config = dict(
    train_examples=195000,
    method='simmim',
    init='trunc_normal_002',
    momentum=0.9,
    warmup_steps=260,
)
Rows from block 3 of a small masked image model, named by matrix and row number. Rows with one number belong to one channel. Each number is 128 + 24 x the weight over its row's rms, rounded and kept within 0 to 255. All counts start at 0. Numbers have three digits each.
After each channel's rows are labels from the 100 images, of 14976, where the channel reaches its highest value: "responds to" is what is common among them. Only what is clearly more common there than usual is listed. The data: procedural textures in two colours, tilted and lit. In brackets: how many of the 100.
# conv1: bottleneck pointwise conv (model.blocks.3.conv1.weight, 160x168x1x1), inputs 0-167
# conv2: growth 3x3 conv (model.blocks.3.conv2.weight, 40x160x3x3, transposed, each kernel summed), outputs 0-39

conv1.52:121125094132146155142127144121131127132127103124117139125146121111147091111125142176160123109097125132076149109155115106142134153077119132162096160131114090081142144113159135100170125178123154159148124135144115099154133128117117129109104144118114130111141107117175113086161117090122114142136065111143128137194113112047173100136154136164105105116137133132111153138106120138135104135159142130119116135136149125102168130164138123125180089127114108145115163124124090153123087109100076096130105117105096154103
conv2.52:139103157124143132090163153144117121133162133145105115183173128127160116139089124108123122181163104160124105154117129127
responds to: blue (45); ground colour: blue (41)

conv1.93:125089119154149135131158147125137118110143142092149123079128129131090116159142147112167104116105144135102116145128121132142150160175061131128150153119130105123137142099109156095134122127148115092139152133107092122123101101107144103140155147126087082146153111117132134152128105080113114151158118115141119112156142128131096155101144132126136161131070165106133116089111169174101121131106138139098124115100128117133126128149118136095110137165052131053106111109186168134141120131128166086142124117140105115167
conv2.93:106115148122134153104107082147150136127172129121183137103145126107132118139127147134121141123099116149168057127127086138
responds to: red (43); green (40); brown (39); ground colour: red (31)

conv1.127:149137120164146165119099115133131161150117091127140132133119126113146089137094136138137129117120119098129137139118111106114151137129145103129155138129128088129125117113135136169129154133124141089150134100175091117148153136109136178129137121148118113105107179115125169168098101114137159179119110150138094133126122104108141099102152117096109116134158118124102176160125172129108171141110107094115103200116163102158153118127111099092114119127119121201089102126144118150123148079103125080177104110134117081094
conv2.127:103160125155152129122115138127132135135117155090126147131149065158166134152143106136166115155154105121132143094180132163
responds to: blue (66); teal (38); pattern colour: blue (38); purple (36)

conv1.152:139151125120153104134136170141097129065132160155084133146100092131137091117151128127105107133113129134097139080089125115142113119170099122118192128152108127131136098141144124121126156141128163154112127092155122128148165124109130127125149121107171142122161109101110167108113165128131149131129141117110135115117120151145116133148143121146138149132090144102079089110150145126105116135149140110112123081112173165118123131130183136113123110135166083075204144161116110096117107093163124103144092125111108107075
conv2.152:115172127144118093170115113155185153139145121096119155127109163129106124103089145110135125163096096146113139125114094134
responds to: yellow (50); pattern colour: yellow (33)

conv1.126:109121103142116153108097110147160115166135150145135097123128131113135139113115160145090135188163111113061152100122140115113103109153136147171168155121099146081121145126114123151112132101142148173113140147112135129113149110154072136130121139125146120068152123115144093153139135149127133103195121155092122136123171107101152127114141140080118138100148106171083145117099131155125089093147139104097134116097098139112142151114153123143150116109133111164128125113134136161167152084128141083084114157147151120147
conv2.126:156131118156172122131126131133171115144162147137101143149156121159171162107129083117160147104125115116147102179153128120
responds to: white (56); ground colour: white (48)

conv1.147:074124107071122086140074116153112134146083106118128110129106127133141114091112097138115105109096161144100215136119140128166134084077131134107121143129087137136112124148118141132135125144111136144151162148114123114112113158110097110114130128147142160128148153153176164113117111117073134125148107105097147108129156113137128168182148120114145102141157093098125099137113133127150163081112131114111114150095116092142141133118101085151124124125138123106101107134092189130152119127098131100165103129127131160124
conv2.147:118108122123153120136106144119164147107109115119094128111095107093100102141081129116085096108089109112094122116093087109
responds to: green (36); ground colour: green (31)

conv1.115:180119121074144124111118132127138128112107143129164113140146123122130100119129138123117111114110134116126130128135111138173157130167148133136181172149108101134157094149117117135091152158128126121120124141111136136139130127117116106122145146157109092158148088113122117120129099114110099121153196128190129132155169086128150126124151113108172179126082142097147156157150142133142107079126124104134119046112146122099128095146112107082055163127137128141096112129157135096146104088108130150137120091154110128116
conv2.115:143121124098135117165072069156148143126143120112178165121133124124125127150102167159136112116109168107120129130137096121
responds to: red (37); mosaic (25)

conv1.67:124141132180144145097146129140129103147144116141130122161124131137114124105142080118138119103129138103129128142135136141119109134120150130148096128130192105101115130102131131122100148103152135154133152114097142157114108152115155098146133109112135111115135135141108090162122116137117147144107157115174068127110139121098095095147131202154118084138170169165093135162111119126145094135138130168128131148101121109099147126144093116082120151138093169141073182074112147115219132132132117146145102107132121116138
conv2.67:134141107092131148134132127136111119115130060136108166131115077132107154137153112115145141107148132151141183100169116102
responds to: yellow (37); ground colour: yellow (25)

conv1.108:120120157107142116143094126133160125119109131118130162118103119129123110105164139131132112137090144068128116109132109158128145119152091128123117136124088123119134117149123123119168096124109134133111151140142138146105130102121126145147156118106140066127121122171139132154096170126134130135076178160154112133143122103121091171146121135207132119145127149086101077178152111048088143149135120155106165100140129096171147125166147122097137134104152122090135090129108134128144097086165138140112122103090119120109
conv2.108:118128115126158149168123121140103131143108120127138153132140133145112130145090130137069119146138097150134081049143109104
responds to: yellow (38); pattern colour: yellow (30)

conv1.112:126120129114126133127121149157104148089130086116128131125110119083144084135099112137172168113084135145106142120129123132126093113124112110114144155138126133133106106097130119153135136109136141127167124091126146116101122112123116129092133145155138132112081148087091119202150162113165122152092145120185110212157115119120140140136112137121104106143119119136129143109132101117086156148174114109110134161137105106145122174108156111162154185141151113129193102107140103125075096139152090130119115117117100118119
conv2.112:160116107190140123101137126123139138091115141134144123133145173154108084072115089151101115138133106140106109111113105132
responds to: black (55); green (49); ground colour: black (31); pattern colour: green (30)

conv1.151:063127118116145109136114139115136130150104126164141148127112117071176095127110106097137130117129142118098151110110086137180140118125156131152096117117142138148153117094137116134151142134172086120155128120182135109117124133128140157100123122081141137160121124134092100169106105127092130153120147119119101118142153139151150119116088107159162154128094088135180113196149104097135077097096123087130118111135102114115098164098119076146139129162156137155138109127135127089135108134151175124125138122125117151088
conv2.151:135130123097155146135071107126160174129142170115139158129116113133139153089098128129149154150106104117112078121112115163
responds to: green (59); pattern colour: green (38); brown (37)

conv1.16:109124111149139140178108086115150134140145121153107106120115160130122161105148126128128134152111127168114133114146113112146111104187083137152161115108115122124110141127132137067159106138105135140099138109144103118150138122129135140116137099144124119136131155114149123107107102091088135095146072139154127124107126145109139118111148117164122118126125168154144163135129138104126110138155150096151150134135084123126095110199133105130144146141155058104172090078109109168117079096103170156093128114128119071174
conv2.16:124128149104147097096143166176093157167122110126177151111105159155137140111127161161131133097112135138162107106132129125
responds to: yellow (37); ground colour: yellow (26); ground colour: orange (25)

conv1.113:132138103081128128150147103131136086138091124174144098145155124098177144135122106138152108124113129144115141102128115107138129105163100135129160134102142148112141132129136118131132141133082108137100133117116167144177150129147122116113103110147103139125115136144159104124161144134112131105122174121124106182109124128109120136157149122064206133141134165122128108125143126097109154098162111128172121118117130123111117124136100148120111099125191098173111124080166070171173126113146087126141139170133089094090
conv2.113:160122120170135120148106056151127187079133154100111122121114153128112144110140129122122121110098135130121093137122106153
responds to: teal (51); black (42); pattern colour: teal (32)

conv1.80:118115149128088099080109151130163145136109128114077106108124123089139137155089145153164125105147138103138087125129073143145120161140098106121119116119151123098105114097119165131166129127097102103182141107139122103139139129125131130129090128128139108108134132135147153158129135140129127132145133119110143126162096132159126122107155158105098166151137161155158055123139121104105130139120124144125138176135136168145178125143090097148108155129146124091099144125104138128097089126204144135078164107177165145139
conv2.80:175124159109140093106121140149104120105127163136138102070156135125126113123172081144114106145154172115115104140110125133
responds to: black (40)

conv1.99:155135137140181150111113078105149103123117090142133093152137130116108136095074097102104146114162106131125122113130179114124112141087200142172148111124120124118125115175168116127103173116122097143107144105100142123139125136144104132118110124145125117109105131171127127141105125151111147128107110166111131130111087107160146134111152132108109074097167108125141153090163151136126137115144125103134128150118133136094133146088107116170117142104161139180129136130094091097134105102188087117109173091117115100127
conv2.99:136149115119176136109078115146084143104150138110138131143123122138134100104117076118109138087093104137164099125119089147
responds to: blue (59); pattern colour: blue (34); ground colour: blue (25)

conv1.18:164081140162122142135131127095107162143091119119141144124110100138109126124111121110133084127125154105123127135153141108147117164130142141164127117129076125147168120106102094098135130116128094133126141121125100133130135128079086124109163115154099144100173152119125149110165138137104123143115121115101182162087137121160154110121138136128130138123152148098073122100145103116123095178126140069121132067109133115120120147130086182084143130139133094074137116109157076127131147070092155139128142119128147116086
conv2.18:079106162144096134149155115125091085118092107164103155102097119120131115117124161086160122118118124104143155128136140102
responds to: green (73); pattern colour: green (45); pink (41); ground colour: green (28)

conv1.68:098084131165117116101119114120079113136180129121125122120096109099118131135158113127130117119066125111140104107101122102133140146146165194110102115145132102179125129126159167139124116144090088154160128124154122164139174134095125107112080159115126134150152144118113093086094115181135134158154148133127130127135111103156164096111148104168130140113125134119150106129132124161131127134152089098115103134096143159122126120159121105176148107109181123108103075097120130128186100118132131124145145156148160120111
conv2.68:136111077154126134152096136101075091121133113143096161120140106107128171115147132131157123126144128164117158090141128090
responds to: brown (39)